python train.py --train_examples=78125 --encoder_norm="layernorm" --encoder_head_dim=64 --encoder_parallel_block=false --encoder_moe_every=1 --encoder_subsampling=1 --encoder_positions="rope" --one_sided=false --adamw_weight_decay_other_params=0.01
Rows from block 3 of the text encoder of a small contrastive audio-text model, named by matrix and row number. Rows with one number within an expert belong to one neuron, the router's apart. Each number is 500 + 40 x the weight over its row's rms, rounded and kept within 0 to 999. All counts start at 0. Numbers have three digits each.
Before each expert's rows are labels from the 100 texts, of 14976, where the router gives the expert most weight on average: "fires on" is the input token at the peak. Only what is clearly more common there than usual is listed. The data: struck, bounced, scraped and rolled objects made by modal synthesis.
# router: router (text_encoder.blocks.3.mlp.router.weight, 16x384, trained with AdamW), inputs 0-76
# up: expert up (text_encoder.blocks.3.mlp.up, 16x384x384), inputs 0-76
# down: expert down (text_encoder.blocks.3.mlp.down, 16x384x384, transposed), outputs 0-76

# expert 6
fires on: "rolling"; "membrane"; "round"
router.6:532486487567421500441475558487535506518530532465548511538493505469491471525542536505532475437575528514531444482445525551600527449503470451509544437529426559514460552451434458453470491487557489437539523519526503439509490493469515489
up.0:494514525497548542486537425538460483486469501470460512581456444517516493520474419413480521553490534454517466521490437542564424478443527432514436480426473463533505569491496592484468474440465557498516582543463473519520489496515517442
down.0:526555500501534495537505523504447560453486515481491537507493515457495546566524573564491447476411496567532569509557506535545560564541538478417515542508534491407448540515443537440589490515511551546521505450510454389549505536573527554

# expert 5
fires on: "quiet"
router.5:487474487493576532507455472458480470537501461489478453489582480516438421578539496483547481458539539481378503444562535500494525494516487522475443486519442509490547612525582554538494412524574452444473468509495604536568507480498516532
up.0:500596537544490434512495470529540496510464514518509565524538541531677509519468484502580497486477500510555510442534554432450454490550450502496497573546487525517527492537547488502487476513515482545525494510555430469537532495482521528
down.0:548411476414501458426550468514549505499435538478434502466522463395503490545543487522503502546509434468479501473566464564510508484467445472462524495554423455482508485465496576460503550529477535541574471499490568506498439539510481474

# expert 4
fires on: "with"
router.4:523448454508561447433471501417403438495472506455515424478463469564497530508547512539453472578544507522503535511557523539496531552472515475531530488527460450448505509493420454480485556518558424472454583530529548495520558495502468522
up.0:476494520463451487505508497481498523490481468542462491496464494351480551518462443470480552460543505472432436486484555548538451432514558519509571492456493531541438557508527421441519504479447581396554480467518496522527490519493488470
down.0:489502530516534474557451538450583494483442509474454540493495448505457514398529539507490524494476480501501519550511555447585496490453461519536567516497459490466505549508462489501568514439513504547527479592464553478478572567464482495

# expert 11
fires on: "muffled"; "ring"; "rod"; "bar"
router.11:516525430516491527449574464502456495538515483520474510464460480484435501550517536508482483539528569467445473566545499555537476529534520513480425473514461541546502518499464576519544527532558498525453501524565442568541506545579517559
up.0:509501571498452528529494517532441532440465469539463516490566522502444530409574493578511496518484428560585526497535514485450436465493481481480490520468511463477547455553542506513503513532513478498550510505428502543501496517534546489
down.0:496496522455510465541506478526536511470548549438459513541465481477568494486527482476459486523487509513539490454451590456550489457470513465461542479533499480507519463498477551616532470479527498517518584547504534519556476614514451507

# expert 1
fires on: "scraping"; "clamped"; "thin"
router.1:505416469508479547505527460479569479422469444466552456437560445579502461483541500480499553517515490491562484562516468455552458518554511519526465485531469518516535569420508488523504453490534484496512483498520531559560561503541569550
up.0:510483455503502562493501414456529497568514476443521595462476582487461455531490486551465537521447560522546509520499522516473394430454442452486484408404416482554477490519576474494558484501484520507476479511487516452437466491465482574
down.0:484560471506489528429486558463573469439542480489503431480509562515553514498565490454427555468547417467479558483460442436495561471566534451466508498488504533512476574455503527461441571479504470576558526500483432556573505541533544514

# expert 3
fires on: "repeated"
router.3:443519466530444449508503400402428408495549521499541478574495484448477492519529550528528497427514514561534487508560473557477446546515477469536535503464559539576509524520559519485518521555516468426575547513439451489554549493474435518
up.0:523495488453550472576527501440429462463512504598508519542515498541480535419465517457510476497465487469563552515480514538561475479467439556464497533453461554543460503501546532524520571474505493490459553488446537518499467525415482517
down.0:523540449505472584504489521489568574529513562439556487499452480454459528521523499488581535531540462488458459466515507413494479522532514480491477480505569473467523482533416450539454477543514389452542465455437428509520567502511552486

# expert 13
fires on: "small"
router.13:525500463510530441447486551492519474527430514532469444526548444479494488508576486524486463522576492464515457547507552538558475535489468498554479478514399533510526565473445532421499500539514447430522523547481540512570527547452399508
up.0:498505546554479573455524424489501529489481562490483435562505519544538517494492490444468477587483438439535563448575504449422482430517538526530505518496595449559486492482500485533491508507555566490504508520559482458506591503473536539
down.0:488457486471500441495504507468490493594502465542499548526454408537524461511488500463502552472469505513489429454482518533580459563516406547508495441539511508505478528474502539513585509522559480493484417426462432613541457532475497548

# expert 12
fires on: ","; "contact"
router.12:522490467562564472483504510478494436436455508423517534571510554460557500477565537475551457478547514476519491472591512545530523539472521497533514503495494560531586549513514551502417534448553474466511550536475442546528496541524467532
up.0:521512499511469521500500486518491500509461458470448492412526478532603509550479506470537579502506504453499519502539491603535448514471484519483505536538409539507497479502474508463446544471436489485475484525559517485501477432502476510
down.0:553549509534522439495483476523517476486489497494493440497499482507445508539551537501543530447518438541527501494478484441527552506492416470447523448468514489590472573470534460474561485494586558508520549535495486511513544541556507547

# expert 8
fires on: "large"
router.8:467500487474557536513533578491530534505506488536517517542543488536494501503464543511496500502447507573471520553435478447517535476531438455496491424500535474477489495453465485571512422587481429538599428471545537444509428445454491467
up.0:501521555430434514484588485524539550505465562536470472484528498552527543526476515470496554518530571500555485523511450555437524507498479586399529479469476425503525544472498478530484498546513435536502410466522602477516482556478489444
down.0:519528496552544516515465519499419492511614468499589518505480507475473518511519492542527480494457449545414522480524484441507511462528459513516510532560489537456434540505547495460488444469503534425488573554466452506490460514503468435

# expert 2
fires on: "with"
router.2:496457460587531518443412488474530430468459458453492491551558531438493485510524521443472462459542553501451466567527573535526508499522500495510499477548511529534478551522525542480454467526525479462579509569474563521557518556483485550
up.0:471495485450449534484584456554539542490501536538516561480403426515540496485428465535541547558544451460423487490495557535440491494502511511513437487451582439506531530491553514560540491555602527587538496532437574442514491502492498463
down.0:535468541525474505542489519474441501529488506461526502556535579565522528495525495426428554526482522479583442508535419483483600491547529502633487570476542556446503505523465476481460498515493480497499486464551533539519504499499483501

# expert 10
fires on: "plastic"; "wood"; "rubber"; "in"
router.10:442515505508597474479480479454596435531480442492484446497455447464483490511550549508524451502494514515510406544494460535472569530522475450537472448541446523519554569515433499460499437498483530474485518522519472583537511587529578555
up.0:584549569491493530475483497546569566523489486499507530483582472528485539537509510509543507472535487453502496509442513540484472567507476515468512518491482484470495524522507542524434581476547548495517484412533526440545527478473500559
down.0:455399479570551543514564476483413457522571509514502485448416495501586459414462462513488501559548491455527476465504561417484521488505488506545471484463494556467506456505502518555532442525533470499517506493506477502510564552506571434

# expert 0
fires on: "one"
router.0:503482450444446453485545456449519577494455486471446531538533464567488517439549497594558540494478507470513499441571494519485616464484477479526533438531456476522487516506450501458540519475529460506566479516511518541511488453495416457
up.0:523457482458543486494556586403491500507555557555513477490484429505520473490578505462468497528558487540518489471601483509481506483541549505462468570467462485544567610526529503504464520508497445484459515538503469456520556531466528558
down.0:466525477513526472456504441497497446588449502518444493530495526495481408510441478480516480455455456518514478498502465496425431498538403452561500503501479525479504548485522439548488459497471428462482532477549479476516542505447461515

# expert 7
fires on: "hard"
router.7:540466467450507527450512432497521549485503449485426499461546557548514558555489496491460543495533492422497485418492522470471454507527480492559569501578440542463473508441493463497478479485490450516478458536422505552409479496502503470
up.0:582580556544495525487483545562528469563531436489633461492459511513522516490462530537475430504479493554515471426503513577479534468527449480566449559420458429495490531535508571525488518460482515535434483510432442478515468484506511496
down.0:473452464419461531484517522581494493492477550558444463474492566485464487488567512472550469502438439520478497539410532421502500558532513542505542438583540525501513455472502513550473507490536486485548532544565503537446420481517507505

# expert 15
fires on: "plate"
router.15:486514446528536424473518437502489446555417473497557472526546539474472530498547508558585511524560564495531482437510509513573501545513503522524521487498372481517544512517493528470508497519548485471542518552545478562527529547500509496
up.0:530495549534459497391512491476448480426497462582467497520445468467542492519525547452520551474491526483568517512515536447598543449466507528556506458450459510461467492597510508457570482442517528460488526487484437500467487567475496463
down.0:560461518535500512503509524493487486473470487461509530470548440538530490438529495503489494459405448436504607511517492452462447529568496467562488450579478519533485524396477477574509498486555525430453440566486596514520493478468458461

# expert 9
fires on: "noise"; "room"
router.9:528496470548431456476479537448468510510413488441480480453482458458525458463475484439447470474536524533523414491476489549545452534476427413494524462530432548575541498517475555513453523518522525507523543565578507540517550520521430506
up.0:513543521475536456485520479531503548491575521551421468526442530513505480481425459526471530446482539521454465511447466541501488540517453427464433494425519471495490537550538498509522508524498498544503554571488486518560562491400509502
down.0:524449559524495420576500476519521500517476483541557441477544530494459537572451597525508488530452510517488533486476542443418521527411486521522450508496531526507506474496471524524426532492504525449459429587495518508482461526566565508

# expert 14
fires on: "medium"; ","
router.14:509475432525529514500563526442486477482506443461587464536434451430455492496513490548528509474530568436512469553568519569577508541503446460493482495536418547474526501486459532485503538492501470432552574514490531513554485508560462492
up.0:444533541527468469492517495553616516447513495505507461460524551531553464502475522500453469493502522515536497518467438480563427414542552540532416461500520523494473426465614527563488574525486571536479470503474514511561616458474484539
down.0:517551490485488474474489525447463451484452545487498524532520460492523532587459558595579461512476405596493518525441506436468565555513480481526486504548584509498506536535552541444506495529514502510539513495481494487504481534552578446